From a checkpoint of a small CTC audio transcriber.
Model: 3.62M parameters, log mel input, arch transformer, norm layernorm, activation quick_gelu, layers 8, width 192.
Training: adamw at rate 0.0012, 8100 steps.
Data: trained on melodies that start on their tonic, played by one synthesised instrument, 26041 training examples, 39.8 epochs.
Rows from block 3 of a small CTC audio transcriber, named by matrix and row number. Rows with one number belong to one neuron. Each number is 200 + 40 x the weight over its row's rms, rounded and kept within 0 to 999. All counts start at 0.
After each neuron's rows are labels from the 100 clips, of 14976, where the neuron reaches its highest value: "responds to" is what is common among them; "peak on" is the class under the peak. Only what is clearly more common there than usual is listed. The data: melodies that start on their tonic, played by one synthesised instrument.
# fc1: MLP up (model.blocks.3.mlp.fc1.weight, 768x192), inputs 0-95
# fc2: MLP down (model.blocks.3.mlp.fc2.weight, 192x768, transposed), outputs 0-95

fc1.444,126,168,193,185,244,184,208,186,177,169,167,229,218,220,209,210,294,157,274,254,290,150,198,242,213,204,180,199,233,156,237,173,155,163,180,228,151,189,144,266,219,224,118,198,144,132,180,148,240,173,150,254,188,184,164,186,171,164,270,233,179,202,190,190,148,249,225,186,190,177,211,227,223,102,259,205,185,213,228,151,212,121,182,211,162,163,161,88,162,181,255,183,207,199,211,267
fc2.444,231,162,141,177,177,227,197,164,250,249,196,128,220,261,202,167,190,275,129,241,180,222,268,209,256,255,245,197,221,253,227,224,215,198,199,228,212,213,234,208,125,154,199,181,185,207,226,215,221,189,176,158,222,219,199,103,183,292,208,227,220,135,198,171,204,194,216,198,256,174,221,159,252,243,180,248,239,201,154,208,260,155,216,188,236,157,196,244,190,271,169,216,204,102,208,184
responds to: the note F; bass guitar-like
peak on: F2

fc1.685,251,185,254,283,157,236,162,231,194,209,134,139,213,220,230,209,225,64,287,207,220,164,197,171,151,222,162,191,188,228,211,124,191,161,171,231,240,153,157,144,218,231,170,224,210,287,254,242,155,213,161,229,232,188,145,244,229,184,205,190,200,146,158,124,170,151,202,161,153,194,190,200,217,179,164,231,197,219,195,204,247,155,155,149,225,185,207,198,207,226,275,234,259,226,127,249
fc2.685,192,190,154,224,125,259,196,181,175,257,144,197,170,221,180,143,206,237,180,222,152,251,176,237,190,217,234,227,219,223,178,155,230,172,161,156,230,192,217,188,267,163,172,168,179,162,223,186,209,234,194,124,128,189,267,180,220,257,106,108,217,211,223,251,158,249,233,287,170,193,218,199,154,290,215,185,210,186,171,187,225,193,263,151,209,195,203,185,181,260,233,179,210,232,222,217
responds to: the note B; tonic: B
peak on: B4; B5

fc1.406,205,203,191,226,185,125,210,252,215,183,165,178,265,84,261,250,205,218,226,239,167,222,173,164,228,277,239,267,234,238,260,217,131,187,213,258,158,158,227,142,248,196,188,189,184,160,215,182,233,267,232,160,232,144,157,246,158,184,255,213,180,239,182,131,179,127,203,178,328,183,227,274,178,225,269,217,227,239,184,211,221,208,213,228,257,261,130,219,206,178,225,223,98,123,136,213
fc2.406,224,209,252,214,184,191,157,137,199,208,199,182,224,147,232,177,205,181,239,209,161,294,238,211,194,201,219,136,275,215,163,228,258,198,214,209,236,227,219,215,228,97,208,228,137,188,188,206,204,146,243,147,174,224,191,182,226,227,116,151,235,200,195,237,163,225,240,296,161,259,243,196,226,250,240,246,225,255,300,232,213,209,192,188,97,134,240,224,215,178,183,205,252,175,142,265
responds to: reverberation; muffled (low-pass)
peak on: no note

fc1.579,237,242,199,247,223,187,176,224,195,214,180,231,219,181,208,247,180,185,282,166,204,180,170,236,144,198,204,236,231,164,229,125,179,181,158,250,214,185,179,151,270,250,162,254,169,155,238,243,183,151,154,263,237,200,272,252,227,210,225,236,228,185,148,196,130,216,168,188,238,163,180,187,209,79,232,210,198,182,196,213,167,183,156,199,157,220,174,181,183,232,248,194,140,263,241,251
fc2.579,206,184,200,223,180,184,181,154,250,291,175,150,224,156,215,224,172,168,163,129,206,212,251,258,229,239,246,175,134,249,233,241,193,232,256,162,212,195,264,226,139,143,185,209,253,209,266,178,237,203,157,156,194,208,171,155,201,253,208,285,180,121,174,166,159,195,222,267,158,211,181,211,163,268,189,257,257,215,192,203,231,168,212,241,182,184,166,209,193,213,122,217,212,172,205,186
responds to: the note C#; bell-like; tonic: C#
peak on: C#5; C#3

fc1.665,218,189,251,258,210,272,277,221,188,189,200,224,148,158,164,218,228,92,297,235,247,240,223,171,202,210,204,216,169,234,225,215,153,260,194,214,143,207,175,238,198,214,212,237,191,219,229,212,184,201,220,223,198,224,214,251,230,173,206,200,154,227,193,167,250,189,182,130,208,150,277,215,207,188,306,122,233,209,249,203,244,188,193,192,203,224,100,289,203,146,211,152,135,210,224,233
fc2.665,238,166,150,190,200,242,245,222,244,165,255,222,212,304,226,129,140,220,155,216,266,210,218,188,223,204,203,302,157,242,178,178,230,201,240,144,234,200,194,215,207,224,163,191,184,240,178,217,175,203,181,180,214,223,192,137,223,262,177,244,277,173,176,216,179,175,162,220,131,239,189,167,182,215,242,197,228,188,183,199,197,239,131,208,198,169,252,260,279,204,168,198,195,233,300,151
responds to: the note C#
peak on: C#4

fc1.177,222,217,142,220,172,214,221,215,195,152,161,137,213,126,227,207,151,167,215,190,115,234,180,196,170,250,256,205,223,217,232,210,110,184,199,237,187,170,174,154,210,249,177,238,213,176,230,161,149,245,205,130,192,185,166,214,129,133,251,131,236,232,263,179,251,129,219,118,292,94,146,259,220,216,233,180,191,176,242,248,126,270,233,195,284,183,189,224,220,184,157,210,188,146,169,228
fc2.177,242,201,199,143,174,154,225,208,210,183,186,185,177,207,197,151,200,239,217,198,201,247,139,169,188,197,226,188,229,212,228,223,158,161,185,186,221,235,246,167,157,187,204,194,195,211,145,206,268,255,260,219,177,176,159,208,167,270,202,172,159,169,191,231,196,281,216,226,189,169,240,214,143,218,233,243,241,238,267,207,153,230,190,229,209,136,193,201,273,176,191,169,210,162,171,218
responds to: reverberation; bowed string-like
peak on: no note

fc1.404,143,159,206,209,200,81,189,186,141,225,218,155,192,203,220,184,224,203,255,290,204,194,200,197,189,219,203,192,215,128,246,152,141,226,191,249,156,187,155,194,207,232,175,215,120,131,180,182,221,207,137,206,207,193,225,250,231,225,240,211,142,248,156,158,153,217,174,148,235,185,158,188,164,110,269,255,204,208,164,177,167,207,179,127,239,187,141,197,136,164,272,196,170,202,201,254
fc2.404,273,176,142,189,216,305,234,166,237,183,170,218,195,214,197,172,195,237,131,141,174,151,202,214,222,194,203,191,191,276,167,252,246,207,177,207,182,216,280,155,201,155,182,209,248,312,257,207,175,199,255,155,230,210,179,123,189,212,124,169,237,125,227,197,240,149,163,237,154,212,228,199,231,253,170,130,179,132,196,215,175,179,204,281,214,217,227,224,217,210,175,295,236,156,157,178
responds to: the note F; the note E; trumpet-like
peak on: F5

fc1.610,246,226,189,182,256,218,140,245,174,205,138,210,216,202,206,237,194,163,198,164,212,169,139,204,185,249,180,248,221,122,245,133,202,185,167,285,193,167,134,95,204,236,241,177,249,241,180,251,178,122,195,210,245,182,240,200,212,200,201,224,224,168,182,211,187,128,200,199,245,250,229,176,194,161,134,179,197,178,201,229,204,263,133,177,196,219,189,173,182,219,218,219,184,269,250,206
fc2.610,194,190,236,220,140,234,214,194,208,229,239,151,153,180,200,226,150,218,139,155,218,176,249,257,242,203,208,150,162,257,171,257,224,226,237,113,180,233,288,316,116,123,193,186,234,222,274,197,212,214,212,181,128,233,200,95,225,239,196,237,200,142,193,215,193,252,209,257,157,133,214,247,199,260,236,135,238,168,207,189,254,109,214,222,221,180,194,224,189,178,127,208,276,171,263,182
responds to: sine tone
peak on: no note

fc1.740,140,172,143,235,268,212,171,249,213,174,173,246,189,245,201,254,170,183,248,151,213,108,169,209,220,211,196,212,226,243,194,192,253,239,123,185,186,190,192,250,238,245,219,132,198,255,173,195,141,159,211,215,224,147,174,175,252,186,247,221,162,145,252,199,138,194,153,171,203,216,180,225,196,166,147,123,155,197,248,194,283,154,220,187,204,200,230,157,130,159,238,260,232,199,293,225
fc2.740,187,154,225,229,196,186,190,179,282,182,293,199,268,190,144,186,193,204,229,180,177,167,216,221,164,175,192,195,225,188,152,210,227,169,187,161,161,239,191,180,171,196,140,183,166,256,182,284,163,159,261,215,233,235,133,128,206,186,136,162,200,167,196,256,202,222,180,184,170,168,189,198,249,208,241,154,153,221,220,164,148,200,231,246,170,162,210,233,250,210,147,207,254,225,210,182
responds to: sine tone; tonic: D
peak on: no note

fc1.343,187,199,212,134,179,295,200,241,145,195,134,187,188,197,258,197,230,179,267,267,312,191,218,265,199,284,175,169,212,179,198,169,157,226,196,216,127,211,270,193,200,250,253,178,187,208,206,207,200,128,190,224,177,151,173,176,169,146,301,245,184,217,160,153,226,166,221,197,245,187,220,221,216,141,209,271,198,203,181,221,207,202,223,214,187,142,177,184,199,110,151,224,190,182,215,259
fc2.343,235,176,162,188,164,177,174,159,231,204,187,172,177,174,249,189,148,272,117,84,134,206,182,173,257,167,232,164,148,257,199,192,250,199,240,201,216,213,225,175,191,135,138,184,233,234,216,268,220,250,271,203,245,197,218,203,167,240,131,180,220,173,210,206,215,169,241,197,167,247,234,197,182,218,197,186,249,187,172,233,172,127,254,235,228,262,255,221,157,258,268,241,209,153,187,165
responds to: the note G; bass guitar-like
peak on: G2

fc1.371,164,208,187,192,291,226,218,221,204,167,244,124,154,201,184,211,155,204,208,182,229,231,193,241,229,189,169,224,259,218,247,260,231,204,199,191,268,216,175,194,165,217,243,225,232,285,249,215,213,204,176,259,157,169,206,138,215,248,275,238,249,153,162,163,187,169,182,135,147,188,198,175,159,143,140,208,178,198,217,181,220,188,67,237,178,174,193,165,223,221,263,230,227,214,248,167
fc2.371,184,230,172,195,161,134,176,200,172,300,206,225,183,135,244,262,172,207,186,215,141,226,170,246,169,213,214,172,294,170,256,279,175,296,190,207,244,216,211,243,203,208,191,191,226,162,204,224,224,202,235,199,182,321,292,204,292,233,157,174,112,178,178,231,173,228,210,230,211,221,185,200,124,190,202,190,147,205,257,291,216,231,286,177,148,193,236,173,215,193,144,203,181,185,217,183
responds to: the note B; pace: fast; bass guitar-like
peak on: B5

fc1.6,229,218,239,198,186,120,268,219,208,192,141,128,213,183,236,209,167,160,238,156,136,229,210,152,215,236,227,171,217,219,276,173,193,186,208,213,156,206,213,177,193,192,149,201,178,187,221,218,162,256,225,129,200,170,137,212,160,158,181,266,160,221,223,91,174,132,193,94,319,159,155,283,212,210,256,184,228,238,224,182,128,222,222,189,213,176,167,177,129,215,215,249,151,158,108,163
fc2.6,215,226,205,198,200,220,258,233,189,224,205,244,199,206,236,255,189,219,228,201,126,287,218,221,142,201,194,166,229,182,238,196,246,163,191,284,254,266,231,124,219,266,202,191,189,165,155,141,196,187,159,255,182,207,200,207,205,207,145,175,173,275,177,242,232,252,208,232,227,250,166,238,289,240,294,165,196,191,253,242,222,198,236,243,140,216,245,232,260,218,105,97,191,188,169,251
responds to: reverberation
peak on: no note

fc1.374,204,273,183,221,172,117,207,259,187,198,175,270,168,201,225,193,151,142,189,221,173,169,118,243,218,240,185,227,231,126,219,150,85,175,158,256,199,176,191,165,167,260,171,193,247,107,178,263,188,232,233,275,215,147,264,273,190,184,252,220,223,251,256,199,233,197,161,184,204,199,146,238,159,204,190,153,142,207,249,265,211,212,164,279,232,200,267,132,207,177,243,197,212,218,244,222
fc2.374,172,213,180,224,178,231,163,200,188,266,213,162,196,208,147,267,250,280,117,269,256,275,239,221,239,173,185,157,247,231,171,175,180,184,215,195,160,219,169,217,216,177,244,110,132,258,201,158,201,243,171,209,195,241,166,151,168,252,147,179,157,141,164,278,170,187,246,271,181,207,210,235,251,236,283,226,183,222,101,186,207,174,200,217,206,170,205,237,221,231,123,142,257,174,254,237
responds to: reverberation; the note A; bell-like
peak on: no note

fc1.622,106,236,262,233,226,161,120,222,253,269,180,225,200,225,186,271,250,180,190,233,198,148,168,208,206,217,183,217,247,166,224,153,166,195,120,191,126,203,163,190,131,232,179,177,179,267,192,145,196,213,142,298,169,122,224,166,258,179,171,252,168,223,189,235,173,208,172,176,267,171,180,240,189,167,120,237,151,184,227,178,179,124,176,175,264,188,207,199,180,202,231,246,278,199,204,199
fc2.622,266,165,152,223,167,257,292,169,235,197,211,197,267,145,137,121,225,173,262,190,223,237,186,183,196,183,211,247,201,246,214,226,122,189,246,215,205,150,261,181,230,203,121,238,182,176,202,233,238,181,213,187,274,270,162,294,135,179,244,176,222,183,220,161,217,136,169,197,274,201,166,179,217,238,222,164,197,171,174,227,188,224,166,235,171,210,204,216,238,211,190,177,144,208,149,196
responds to: sine tone; square lead
peak on: no note

fc1.220,182,169,143,268,133,218,222,237,258,255,107,183,150,200,269,234,176,189,203,207,171,238,177,202,245,286,275,209,214,203,272,183,132,147,197,206,169,182,161,171,188,240,134,213,184,216,209,241,150,223,187,240,158,141,219,218,213,151,247,132,192,196,231,229,212,195,220,128,199,187,191,294,191,149,252,111,197,214,268,186,138,163,161,224,291,218,194,225,178,176,185,185,222,197,190,277
fc2.220,220,244,186,178,192,195,190,212,180,212,223,175,222,216,119,191,272,238,185,207,162,160,271,190,166,132,211,171,253,162,222,225,246,212,156,196,214,187,196,135,207,151,248,219,163,207,239,140,248,160,218,129,172,213,209,237,188,249,173,232,223,190,174,213,135,208,142,254,259,174,185,152,266,189,141,290,167,163,151,246,285,164,174,193,138,195,218,192,170,289,258,192,262,191,240,193
responds to: the note C#; staccato; marimba-like
peak on: no note

fc1.670,222,152,118,217,150,248,170,289,209,192,166,172,184,216,244,257,229,206,205,340,201,111,192,204,218,224,276,186,205,237,227,151,233,217,147,279,236,167,178,214,148,233,131,276,182,181,194,228,227,190,221,225,191,169,200,199,189,185,149,227,135,203,187,190,238,228,178,184,234,183,245,234,230,82,177,190,118,180,263,205,222,172,161,216,227,238,192,159,183,217,220,191,238,175,119,273
fc2.670,165,93,158,163,162,212,207,173,163,202,204,218,223,288,174,201,227,206,165,281,197,187,198,279,219,228,236,172,233,209,171,222,193,289,94,212,146,232,184,179,166,287,270,209,170,198,183,204,195,109,272,199,199,195,185,201,150,224,339,118,284,128,199,202,232,169,252,249,210,169,264,220,150,142,183,185,209,207,194,208,222,213,201,204,274,215,146,171,166,178,209,201,196,239,171,222
responds to: sine tone; tonic: G#
peak on: G#6

fc1.341,170,201,262,170,145,221,203,200,193,178,149,181,208,115,228,263,218,180,191,227,167,262,151,158,212,296,253,228,249,154,270,264,89,182,197,193,167,158,222,171,112,256,207,156,181,179,220,147,175,222,271,167,195,133,190,191,185,101,211,142,180,232,239,176,237,188,203,96,268,149,186,331,195,235,271,197,259,191,227,191,137,245,210,241,254,219,223,203,225,193,194,236,268,193,168,216
fc2.341,173,213,181,206,189,206,159,89,237,290,151,127,195,214,207,196,227,261,193,176,181,210,146,134,244,196,217,168,259,267,222,195,176,159,188,192,215,259,250,221,181,146,167,207,180,200,169,228,211,207,182,171,150,186,157,174,154,210,186,147,256,300,211,201,111,227,194,185,253,221,205,247,191,286,189,211,119,257,175,189,194,136,219,152,226,179,247,196,144,208,171,186,240,132,85,253
responds to: the note G; bowed string-like
peak on: no note

fc1.515,173,208,234,224,224,127,162,215,229,230,137,215,170,247,269,302,219,259,274,237,136,206,161,176,197,234,195,177,229,274,224,154,225,190,161,275,222,192,185,226,218,197,212,226,181,218,220,146,145,217,165,179,191,207,148,182,280,118,196,214,185,194,200,137,169,146,206,156,287,226,197,235,210,221,178,197,232,242,221,219,225,199,184,169,219,134,143,226,177,209,220,214,127,186,87,254
fc2.515,149,172,174,220,170,246,106,171,187,164,176,208,152,244,197,227,175,244,92,237,251,156,202,246,221,252,222,241,270,165,211,227,210,198,188,145,176,192,219,179,142,242,187,157,203,294,177,239,212,155,264,223,212,116,221,222,260,217,133,222,126,174,211,236,156,239,186,247,132,272,195,174,210,208,193,256,154,194,239,213,173,162,212,227,217,184,242,234,136,167,242,230,303,201,284,199
responds to: sine tone
peak on: no note

fc1.717,189,223,162,218,95,246,255,195,207,153,168,162,172,236,160,160,238,238,189,252,167,176,232,176,181,249,193,225,217,210,242,177,146,223,180,221,180,219,175,194,160,212,171,250,227,146,195,158,191,190,283,148,243,193,205,193,200,192,221,181,179,189,290,142,185,142,157,177,258,220,198,188,263,229,184,185,212,219,229,236,218,238,244,183,154,212,163,242,174,185,225,208,160,186,105,210
fc2.717,214,155,195,194,170,201,228,208,171,207,193,234,209,217,151,172,200,221,250,122,219,187,186,127,186,182,230,206,251,188,181,204,215,196,222,213,189,163,152,208,258,131,153,140,198,257,201,234,200,244,218,168,242,188,291,252,248,210,185,194,258,166,220,204,184,139,179,209,245,288,160,233,208,246,204,149,188,176,166,199,207,198,106,187,192,189,252,166,221,201,219,186,185,297,211,118
responds to: the note F
peak on: F4

fc1.611,235,188,169,254,305,219,227,212,170,153,246,219,172,193,99,168,183,144,257,179,290,129,252,206,207,99,171,288,186,194,246,190,193,152,181,177,204,235,192,222,168,197,220,224,247,224,219,160,244,178,232,164,149,238,181,208,109,212,236,171,208,161,172,155,242,141,172,158,176,129,245,172,211,156,222,158,176,104,182,209,207,208,120,244,156,257,201,180,189,222,238,237,217,237,235,174
fc2.611,168,230,173,211,171,199,137,119,232,217,148,190,165,166,201,226,225,238,141,211,236,254,243,196,210,181,249,175,120,167,219,216,224,211,255,161,187,240,200,202,227,171,209,194,192,217,175,202,196,177,177,191,247,263,231,243,264,169,177,192,255,290,190,292,178,239,204,268,298,267,176,189,243,194,181,233,164,254,262,198,188,194,146,186,82,227,182,206,171,144,173,205,191,166,210,213
responds to: the note G; plucked string-like; tonic: G
peak on: G4

fc1.644,196,155,281,225,184,267,213,234,277,209,223,185,154,152,254,273,197,245,202,226,218,290,149,212,136,200,129,138,224,214,209,174,194,131,199,233,250,129,160,230,168,209,197,236,153,193,252,180,249,176,159,265,248,189,232,162,200,207,200,163,215,236,106,219,215,263,225,155,257,180,225,271,167,181,223,225,219,180,178,234,154,257,198,207,222,206,232,267,235,209,207,178,209,168,122,288
fc2.644,193,269,181,166,231,187,219,158,170,201,223,235,246,245,164,121,200,175,149,147,166,110,231,151,289,215,238,208,259,168,205,174,155,197,194,145,142,254,223,192,225,138,204,182,203,223,158,238,167,265,196,77,174,168,142,222,166,168,217,234,244,232,275,131,154,143,184,191,124,153,206,157,205,217,181,215,185,180,225,170,208,196,140,172,172,159,208,153,217,201,200,199,187,257,251,131
responds to: the note C#; trumpet-like
peak on: C#5

fc1.257,230,186,136,242,145,208,169,234,215,205,103,204,187,242,189,212,205,162,270,157,171,125,140,172,205,197,219,190,254,257,233,177,241,101,167,242,202,193,213,158,295,211,176,174,154,227,211,264,192,216,174,232,257,183,172,231,180,128,282,223,166,216,225,162,130,174,185,123,210,222,117,213,184,118,192,193,202,211,249,202,181,199,223,218,182,189,162,230,218,184,231,185,161,182,210,221
fc2.257,220,204,231,251,184,233,207,158,171,188,214,120,204,170,176,166,188,98,267,152,215,251,161,214,218,209,276,291,221,217,186,223,144,199,189,171,258,189,167,198,242,193,115,205,143,203,184,157,183,194,131,218,169,142,222,229,240,237,208,124,213,137,215,243,190,221,162,163,155,213,111,206,225,194,202,169,226,111,241,193,175,240,163,202,245,225,222,190,240,190,228,201,232,211,159,195
responds to: reverberation
peak on: no note

fc1.417,192,197,201,207,156,81,173,212,186,162,150,259,193,154,220,214,203,243,223,207,193,137,189,213,107,221,210,249,219,225,252,169,191,231,190,216,191,202,226,155,267,102,176,212,237,212,229,261,242,167,243,248,156,173,215,259,166,169,210,196,167,169,173,160,257,135,267,222,181,238,137,182,185,208,245,256,226,171,172,223,265,66,174,175,182,231,242,199,130,193,246,242,209,206,209,188
fc2.417,168,202,157,121,268,137,261,175,186,174,224,183,208,214,232,147,166,250,196,237,168,192,148,208,126,223,204,217,214,107,209,200,139,156,185,236,140,169,195,177,192,272,231,203,247,170,126,230,182,171,235,144,176,163,179,250,204,205,227,222,220,211,324,174,222,147,239,170,162,221,208,167,236,166,92,199,199,250,200,190,203,262,211,216,204,215,187,179,136,191,260,191,121,225,159,172
responds to: the note G
peak on: G5

fc1.726,186,200,255,207,171,179,210,205,186,201,167,151,225,211,252,283,217,116,188,231,143,189,144,200,120,276,302,148,226,237,218,233,238,193,192,252,187,210,217,165,204,214,244,215,150,211,222,189,175,243,198,120,215,145,200,223,176,166,226,242,197,229,204,39,177,95,213,141,275,150,184,260,205,190,235,195,212,192,206,199,176,208,221,245,272,122,150,197,212,217,198,240,147,152,199,234
fc2.726,169,193,185,152,238,185,122,165,191,150,194,182,136,192,210,268,210,209,117,235,172,234,156,162,187,225,151,179,319,174,235,203,246,179,167,214,199,208,171,146,190,227,260,201,191,206,173,145,176,211,195,215,142,158,160,201,223,185,163,186,179,262,158,222,162,214,275,222,216,244,227,225,252,254,187,221,170,218,247,205,220,162,237,234,250,123,236,257,205,217,201,220,238,178,141,251
responds to: reverberation; the note B; bowed string-like
peak on: no note

fc1.751,157,239,218,165,223,125,145,190,204,131,205,191,215,199,172,182,209,229,255,180,202,146,210,97,242,166,194,186,215,164,263,191,204,223,189,192,231,237,154,226,237,127,106,238,147,253,237,196,204,289,231,230,157,201,168,158,239,199,181,230,166,200,185,169,191,160,147,54,190,210,220,256,159,191,212,246,110,178,217,134,217,124,169,177,183,164,204,209,140,203,225,245,183,187,200,197
fc2.751,223,229,170,226,211,249,219,241,213,229,175,238,193,186,235,219,178,212,169,160,158,274,213,277,106,197,152,190,207,171,182,249,148,162,157,278,176,227,172,202,194,232,255,198,179,134,157,213,226,176,135,199,240,207,124,194,188,211,195,228,218,203,179,174,184,280,204,280,223,226,195,110,260,150,194,218,212,221,186,222,245,197,261,201,164,232,188,198,248,250,143,75,181,175,231,232
responds to: the note F; bass guitar-like
peak on: F2

fc1.656,168,245,226,234,155,246,199,176,163,213,167,252,177,278,126,178,231,171,244,219,249,188,176,224,199,158,220,198,251,240,244,171,196,174,190,198,163,243,217,217,239,192,135,189,138,205,219,156,132,156,123,203,161,212,201,190,225,194,198,255,184,162,244,192,146,227,142,152,202,188,150,188,237,176,307,123,182,180,258,164,161,104,146,197,181,141,152,251,149,185,265,145,197,246,218,207
fc2.656,206,190,208,140,234,138,241,151,186,175,231,184,194,200,188,196,172,231,144,220,164,141,205,190,177,233,242,243,204,189,223,196,135,177,204,127,185,172,209,227,135,177,228,207,257,198,152,284,179,202,288,110,188,151,174,181,249,236,187,184,209,185,378,136,234,144,197,224,131,135,186,177,210,177,102,230,203,182,165,207,237,293,185,214,181,176,175,157,156,197,252,263,151,223,216,136
responds to: the note F; square lead
peak on: F4

fc1.365,199,235,183,207,178,132,152,190,186,194,165,263,225,139,200,197,257,190,219,176,168,142,156,135,223,252,200,215,255,187,256,187,118,249,184,173,150,169,166,143,151,166,192,200,203,226,268,255,219,232,251,188,234,131,217,226,194,170,207,196,140,205,235,184,197,104,185,141,243,200,215,217,147,241,174,258,157,156,198,173,279,152,160,185,223,203,240,150,170,184,231,310,190,203,213,178
fc2.365,200,159,183,173,190,281,297,188,264,171,219,136,170,319,228,191,158,264,125,210,209,251,235,219,195,227,203,170,217,210,180,200,217,129,242,243,194,179,226,206,151,203,235,196,156,244,154,235,180,178,209,234,230,172,146,167,194,250,221,177,219,184,237,230,163,212,171,210,180,215,216,208,299,152,184,193,183,254,147,181,222,235,216,196,206,166,201,262,183,200,203,118,191,142,250,190
responds to: the note G
peak on: no note

fc1.36,203,195,198,236,242,192,142,246,223,193,178,180,254,221,234,283,226,189,212,288,185,162,106,231,159,250,239,245,275,232,217,137,246,200,125,279,218,130,169,168,175,237,165,173,159,199,228,230,209,150,175,249,159,160,238,187,233,220,179,274,85,136,193,213,175,209,172,179,195,142,215,224,196,124,170,205,179,220,182,231,234,162,228,211,217,216,190,191,164,201,261,251,225,163,224,285
fc2.36,204,184,244,203,196,265,211,127,240,122,217,203,233,252,146,136,238,186,189,231,177,159,281,161,201,149,222,197,154,169,99,174,208,198,200,174,157,176,187,251,175,222,198,179,151,233,163,201,186,180,206,241,184,237,182,160,199,206,155,175,232,232,206,294,209,234,152,298,206,180,185,175,303,232,161,179,133,190,162,174,284,235,152,181,224,197,219,199,301,238,169,169,249,207,202,215
responds to: sine tone
peak on: no note

fc1.351,189,241,215,217,247,223,163,225,209,206,141,233,221,179,246,266,205,239,189,155,208,150,136,126,181,203,209,224,210,173,228,235,162,185,156,221,198,192,190,198,160,204,208,182,226,253,237,192,183,233,194,97,180,169,213,147,252,158,205,226,160,134,208,168,130,205,126,168,290,215,244,273,246,195,114,223,134,220,123,213,245,197,151,214,254,257,146,174,136,218,225,317,205,181,147,292
fc2.351,135,143,154,193,176,270,229,184,189,201,179,183,184,190,138,201,169,203,147,191,222,205,259,192,281,205,223,251,150,240,190,179,183,170,249,214,152,166,234,222,229,220,174,192,268,315,189,236,144,257,203,239,202,224,184,213,158,186,214,263,200,215,180,207,225,122,201,163,162,240,218,192,226,224,213,171,198,289,191,183,148,125,221,219,285,176,177,272,117,192,142,166,212,244,168,150
responds to: sine tone
peak on: no note

fc1.484,191,222,263,166,164,146,190,270,224,162,184,231,171,140,262,248,240,246,259,188,213,248,182,197,113,230,128,178,222,218,241,214,194,211,198,236,234,207,237,203,176,209,178,237,193,217,216,238,251,148,245,246,204,149,173,180,149,166,236,230,197,216,184,192,246,147,201,196,286,249,215,271,158,181,222,235,177,162,146,233,174,87,225,242,199,253,290,215,169,222,184,287,202,103,161,225
fc2.484,228,218,204,201,195,175,195,172,215,259,211,192,228,228,173,212,184,117,182,231,126,146,168,197,236,209,244,150,280,192,204,177,158,231,169,197,137,243,173,228,129,190,227,202,197,177,143,181,145,292,177,108,192,149,157,245,225,212,164,179,196,264,277,171,115,233,215,204,133,126,209,156,207,196,165,190,271,217,277,203,170,257,188,190,198,188,200,140,222,179,237,150,194,283,230,184
responds to: the note G; tonic: C
peak on: G5